From a checkpoint of a small contrastive image-text model: 32-pixel images.
Rows from block 3 of the text encoder, named by matrix and row number. Rows with one number belong to one neuron. Each number is 128 + 24 x the weight over its row's rms, rounded and kept within 0 to 255. All counts start at 0. Numbers have three digits each. After the name is the row's rms in percent of the matrix's.
# fc1: MLP up (text_encoder.blocks.3.mlp.fc1.weight, 1536x256), inputs 52-103
# fc2: MLP down (text_encoder.blocks.3.mlp.fc2.weight, 256x1536, transposed), outputs 52-103
fc1.768 080:072145148159156128158128128091128128128184142128165086111139110119128070113079128128128142128128121128137128093128128128131083122128128128124139145128128058
fc1.769 097:135138155128107131174096058128128130153128088128128150117121128174131159128142128128153124178092186143128140103128128097120118127070131117111063128112128182
fc1.770 108:030139138102106173115124120146091057117142128138086128128137128128143113141128121087171128146128128102156102128073128103103129139106128118128128150128066154
fc1.771 099:164165184095118119113099078120134109159153128128089125170146200141128115128166128136155085116128152105135099101108131126180098130192149123144101128128079128
fc1.772 096:099128134124134128152128131128128179088141128107156153128113119158186124128128128178124117128123159128128128128088107155128123128162123127118188105166128159
fc1.773 087:196128128128128149069128137128116154128126145126134128192156153092175114163112128117140148115146106128128183157128128180172128114123163128115128139076088138
fc1.774 072:128128103128128104129090128110154128082099128107129105129070128128128180160098150118128143128156124128128105104128053144103159116128128128091128180128128173
fc1.775 103:101128140163128142143128082101101157128128128063110088099082134116160128128136162084116131126138158127143128168136136128071137128102122174088135158128128158
fc1.776 106:101109187137139107156112151162126120128160136128128128123128128130148128102098128146128141128139128128068136131133143128121148128094128111172130140095127115
fc1.777 195:141118101148141128106099128107051089128160154157116112128128175123110126128128106154128123156136095128135123128162134133119113128134108116173128140166170121
fc1.778 083:116128154128128130128128128128107128131109130185128162132109127106142121128128149214112124136128172127117160154078135132119112105117118133128128134128128128
fc1.779 097:079151128164128110139162138138120128123159129128147128120100137142107148128132138151169104128128096113128128128166128128135128128151102099117157128128153084
fc1.780 055:128121128128141151128128128083122110128128180128128107133128128128186098135109184167116157131128130128149171081194115128128127128082128154150121130128126060
fc1.781 112:153130128098114160123128130128130120120081098120128163156184149103094150168128098099152189105126128087128142117109128119102124127128122120128135147144122152
fc1.782 078:180116128128105129097178130095113149109194114128133075149128103132128126137128128128128128097128116122128104150106115143166162154168170128117143128111133128
fc1.783 096:125102132128112175124137068117128166128128134135117103128201129132128154132128157135129126117161126128137146076128118084122138140140150128163128134128155092
fc1.784 094:128160128099110128128106102131128136128125072116094123118128117150153128114160147139154130097137166161128113131116098146128128128128163148128092122128128128
fc1.785 073:128128128128129128136070137151063128156128128115148195139128128128112136128119168128140160128128128128128142092128095128126114128112128113075101119130142126
fc1.786 109:171097128154141179158128128107128153147116128128128106128128128128119128112178158128150111128076151137150165128128126171175154139167128128124099112132150128
fc1.787 088:128128129135128149193105073161151128142136128128155130128142129128128089053128081128128089128120128145145120131073108081152157097116128100137113100128128128
fc1.788 088:132209132135195128124145114129142128125128128128128128128144128097089110145083128128128113128136111124104129128108128135074089159105128104133139133128148136
fc1.789 085:128122179125089115083128125161173128148128153110124160125104135122121128067128128128118141128142156128100128132128137128122128128098128128177128151107160128
fc1.790 059:102139128128128128134128103128176164128103176075128138132133128128128153147128091144110168108135113116128103108082150145125128169128102128092105075141128115
fc1.791 084:119145145147176175128057123101132118172128139093128128128132167145120144157165136127140161097130149128136124128164167082093154128116128164094079128166137105
fc1.792 088:129189138128128113152094137142128156127142128163153142128166146154128155089125150143128138165150118117109078128105136128114125128115113131098157147128112147
fc1.793 130:102136121148143129114150095128128160103143128128124113138165148140128132128073122143111105128137173111153119132155138151140125142128091117117128128128119104
fc1.794 106:135130071110128140128128137128128128128128207118128136128128119128102103117167128167136151155098137144150128128102091151128128128176128129153128078175159145
fc1.795 121:128116128144065146137132128133174128118158128155111137149095119079160142134128075150153128108128128128113130130109110128128132108128128098128128167163128128
fc1.796 102:128128100091133132135099128092128128132141132128176109175128100111148128150111110177111165097135136128131128153128179159132140093165134156128128128144112135
fc1.797 115:128114124121149107128167132127176200170194139128191104087128120152110158102152128104148156123092166121114128128128128139118162128158155118131128137171128128
fc1.798 121:123152128127097128156073101128128128128092084125144128128114128128103153128121128083128170175158134128144128128128089106116128128126128170066104128119109128
fc1.799 091:128091157160128146134128061128071118095132138110100128128155128128113128135106161122139144195088128133122075128106097146137073126128151155128151138144128131
fc1.800 086:154107080128134128122128128114131089132128109157106136128128176128110118089110141187133127081155090162113082105128132145148168146100128128128101128128110128
fc1.801 253:133115128111144144116083101109122150118128128128128128163122124096162142080111112147148100128147133128134132088147121101141105176093115134152131116172114091
fc1.802 111:177157090128128179117151111118144120128139151082185115132094128128108128162117122140114128104160127101104112106104138163140162089185128117128160128166128133
fc1.803 076:108116128128149108076099055190152128154128136109128117104081117160155115128131128110110128128144156135150128164128165114128069126118128145143108097115128096
fc1.804 136:098128160148079104181116072128139128129104125166111161148160122102121128133128068110128128117100128095102134083128110121141113160112180128156147181146161124
fc1.805 085:128111096130128114171074128159128128128128128128134077082128104095193128113131128151128159128128128128118128179128120159040147133127110128131127141123128128
fc1.806 081:128176079135070145154128124136128112128172128148128116128128146082128123160140138128128128147111154133149128100117170151090108090175128138189100130128128128
fc1.807 101:151106128132128126124140119135120135147124128114128128155128178128100128128150143163098128120139181143078130136139128129109108134136094128098161114100151109
fc1.808 074:128128160134131164139115092138139177095159142074127108128101128128128132128138128138155128132206143141128128184126128121109136136128161123142128164128104157
fc1.809 116:111114128102128198128131115162154165160157126089154086128134107105111128141128143163132134128131167128151123116156133169128154178096148115102118128128086180
fc1.810 090:128135173128128137128131159102091111146173103110125071158141192149075096084128133106118134128128150114191128169128150138128128117149128128162154172128128157
fc1.811 074:103128142106128178128128085173149150102128154128128098096165107128131137128128128128147128151187104201119128128165118128128097131142128128079106109128126128
fc1.812 061:128137128128134128128152128128161105201126128120128128160128172128153128111128128128128128156148128078128146107128123176159129188155103168097124125128128110
fc1.813 093:149153098128124132128109096122121149128128166128128142123128139129114094084149166136138128189128146128142128152135139142147147133128110114112128108142128128
fc1.814 093:089128170146125115097128128149087133128115186142110123128126087170128161153113128145134120136110128128178116155128120131158152128163128128072079128137138153
fc1.815 079:128128088128128142177088078169135062128128158123101134128154121103138127150132128128090154170172141174093128128128108096134133128120209128114138107142131178
fc1.816 113:102159128198128128184097128128148128141161128150096128128176136133156126155148128128098116143138138129128148159128161128097106132109126138128121103073163128
fc1.817 072:128171128189210128128161133137085162163172071127128136071091128128128163097128173178129128151145128128098087167128128131108128109112128119132114128132128128
fc1.818 097:104156118128122128151161128145115106146180128128103113091128127128096147118139069128116106123128128154128142128128110152142125128134161119154123128113164169
fc1.819 117:099103128122122133128160128077088128189132187128120092128145124104092128130190102153151169079103105130161128155187098128128149128148182128140128170128161128
fc1.820 111:147136128101168071132163128131142118128109078176128153103144128109189128080100166128163142156123091110074074128128095128128056091150171120168100154083090128
fc1.821 066:120128153092128097128128128128127128094128164104128084085128128109113153101128146122115105180128128137077142203143128128170128163128134117116106128041135157
fc1.822 132:110128122128132171128105173154118116157129096136147092141144154144132157082143128113128134154087139102080135130179159128101164103145128139160160122128105132
fc1.823 084:112139128128128128126128128134146128165128081128094128128128113132128122153128128128150159160140128117164096093067173208102128128128128116127128160075128102
fc2.768 082:175150135115093171091128128171129126135099103096116160134128128149128175133204112128128128153128128085107128128164113128128177108128128161128119149128160196
fc2.769 105:135085123128145128128124150115128153128128151128141124145153077128126128128143128128128128054122115115128075149112144128128084121135182149169186128166155082
fc2.770 102:230130175128134084128140117123132188120117128128128101133167128132111147126128116128082129144125113139092154128178128128097111153143134114128128141128196138
fc2.771 075:094140183149158091128101128128126100149128158128122128128106152168113125117137158128128111128112128092128128128095155128094128206127137128128128128113128136
fc2.772 094:154155163119109128080128093134126128177091092146115128087179128108115163122128128102128135119127116128135135128156138109128109128128131099103046128101090105
fc2.773 077:077128134125128128188128106128128103128143101169128128111128101142128131128146155145102128118113200128128060099128150093116143177128078128126128169183139117
fc2.774 071:140128154128142149102184122128128144171128118148124165115204173087119107099133128146128117128116128128128128159128206128184095132128128123139128095099128100
fc2.775 116:167114135116123128101116140163150116128100128161154128128142101121089090173126128204116127128128094158122092112171101137201128146180114051173133149128128087
fc2.776 107:140128128101128128128121134076167134128105121144128141120139115152127125132137153091106152146096128176128128110136128145128122128116135130087133103137160137
fc2.777 210:140102121128119128103128145109083126128128150128103128154128145134141091128108114134114128105117120093142117128107158160110097117137192116125128141124167128
fc2.778 087:128128122128140128128128128135147096128128126113145103069124154128126145128128154083166101138165089135129087135174128095128128165149128126096128133123152128
fc2.779 133:148094152128131140140128147125128128128128128128128118116114162073128118128117108154128118128158154173122128157128173128138152127136163127158156141128100128
fc2.780 058:128129117148074128128128128163128126121105128128158128138105128133091128107170077065128128105119128122128083099080115162187128103128118120101128119120124128
fc2.781 103:128128120179116109133128128137128103114170164103128083104066099152147124091128128164128088128159126179128118118149117117142145128134128128105128128123128128
fc2.782 090:109128128111161128156142128173140107132128128128118153128128168118139151127128118128128128163128159127141159148198098126142097118143081128137093156160128128
fc2.783 083:118118182144138156118128227161096128128123148087160192092136128113075128099117127139114134172128133128095128128142167128128126067138116114128117104076128141
fc2.784 090:128096128128113128153141136133120101113098157128127129155108133128110128157113123109083128142110077128128128128128167123128128131133095089132168104128128133
fc2.785 074:165128128142128104148128128128158126103124151128105056128128153111128128109111113109076125142128097128072128149088141128110127103150128128114128128108133137
fc2.786 112:090112157041128085096109109155135128126084109128128128128128125170171125153060104112104152129187085110139079128128128081067082159098126095128128166087132148
fc2.787 092:128128150105128108059150155128118168139124112128152128135118121109090167179144174098172146137114144118128128125183150179128122146128128121131141167128098075
fc2.788 096:129075138128079128100128128128128129140159115112128130111128128164155128128182140128095128128109142136136128139146128128190128149157128166135142109110132096
fc2.789 076:128128067118162141148128139094108152112168128164140148134128128145128121187146120157142128141128091121140128130128145163128123156163128146116126149128108123
fc2.790 061:128128128128128130130128137129087146114167081128128138123128154143108128111082128128109155128128128108128137151140089128101128052128128145128123128140140128
fc2.791 109:140124118178115086168167128138125128069128154155098127128128106122128147128077096124128128163128140128156136128128136175128128128128122137157169128102155111
fc2.792 083:119102123120078151138132120128128107130127120109128094153133093141115128167128107130128180128128158141148173159121153109117148119148178128141128096162126126
fc2.793 139:136156128162116134111124098163132128153126116120128149096128167174140155128121166128128093094079140178115128129136128123128116142164138144143147068128115122
fc2.794 109:117142182128085110147139144110102128128157059164128126128150162113133100128126128128092129104128126118097128188129176119143164160055128128134135196089086096
fc2.795 131:136128147128143099132128108106079136140092128128171114117103162164098115134128149128113169088128125128128085127115132152152163086113128135099062113113128094
fc2.796 100:128128128149153141115145129132161167094135130136090174102128158128140128104121146093146079128133128113134121091139092106128152156122091093138194141149128140
fc2.797 106:128151119134084136159090126156081061136097079133078137142142124110143117163125128128119128155128080143113136100145156102154096126128128103131149128045128133
fc2.798 114:069128088132134128128141128138128114093171164139118128128177135109137137186126120128128129128121110128114128094120166120120128128119148128153128128128084128
fc2.799 093:125161155141123118110128168109202152128116128154156136128076163163128128132135128132129137036148128128128128101175161099128178124128135086088123128094123128
fc2.800 079:058182148125127128087128128106094115128128128089123128117110106128141165152128128030127148151111119082145133133099128118128128099127128149144122144173095128
fc2.801 153:083083169104134121130128149128095177162141168133144126166131126140128128104117128128122107111128099116128179096087128116144121152123121114153147131099133111
fc2.802 130:132078158121167128128139166153129152128124122128061121128130128128123117129128135111141128161125166149110148185180156103128128136092102082113127121111112148
fc2.803 073:127128155171124115113172131128105148142128113128129112128132128079128128157140139154111128090140128139128122128074128128128177157128066133115159115128128128
fc2.804 130:148128075119180123060125187166128128153128130095128128146108144128137143096165132128089122128142137177139096161153136148091163156128128128107128074128128141
fc2.805 079:067153128104100092083190128084127108149125102138128153162179128128107127137141128151105106125115128124158128065128162128190128135092129128116154093128121119
fc2.806 084:128128185150197114089113134107128128128121161071144128128157107175125156128106128128128120180128109128128137128128093128128130178088128126127157112128136121
fc2.807 098:165129128152124113128118135102128128132128128127139128097128144132170128087125114128180103114107128128115113165105140117131143105109167103151137128128098136
fc2.808 070:128150125128111128133159157128144128165128128184104125136100131128118109142133129128110177131076134128128120104131151188128128119114062121128128121139171104
fc2.809 142:167100157152106118128119142131131136127099133158139137116128139128128149128128128104078128128077104112111112134139133106128128067159124128131177157139153087
fc2.810 091:118099090134140110128128128128160121132069186189137174101122109085128128166160108102124128128128131128128142128128096128120128164092128137114111106124149116
fc2.811 068:159167071137128079111127173095083111148121114128128133153128128128128120128127138128117113133059144061126128142079137128141128122120128142145128131121096128
fc2.812 070:154143128128095187101175112150105136108132078128128094116128123098116194128150128149128128128128128127145190094192112156128128102116128128170091115095136128
fc2.813 105:137099156126107193128169163159137106190129128116124138175128150143137128179157100109123096106128126139065128078117160132128146128121146136146107128085194115
fc2.814 094:128128101128172157145128124118167131119128128109128139128140102119128110131139128128136142106139128093129150118152141109135097128128166114159187127128128108
fc2.815 078:128128161092128128066128141179132177128124128128144086163074098140094140132134164161157063128083168131128128132128140158112136107128069087128082118074110131
fc2.816 129:128135128128179099118128073154112128115128139145157131128127106128128115128163097161146128121138122128128112185150081128145156128151154128128128190152095160
fc2.817 073:128120122128130128128128049130122095141110135068128140149120128128111128128128073128128128117118128088128157101085148128131128128094134063128167148128128142
fc2.818 096:172126128122157128128091128123128128103128150128149130128128154128170101115128174076128145128141129128129128139128153129121136128136164128150134128128120115
fc2.819 165:128159120128086128106128141128128128125127112086170166142128135128144128128128163114098113170143128131154163118125135098128114140128126180131128128128117147
fc2.820 127:141128128128074159113132095128170159110156128181099157137118132145154088128128133107082100128112153147163135143128129104128155125178062091118105118124169120
fc2.821 066:128139089128128136124128128128128128128138127149133164133143132128153128105137120128140184080165147128165128128128116128128167079128128145142128146195115128
fc2.822 144:144156148088117122132186128093138118128128112153143128110133125108141109128128151128100128183174137121133099087117124143137131128137129148128099122114167152
fc2.823 083:128121094128147128128154097126093133055108121128174128128117180128128128128128107128141128154124114163072128179177098052128128136141164130128125123181082116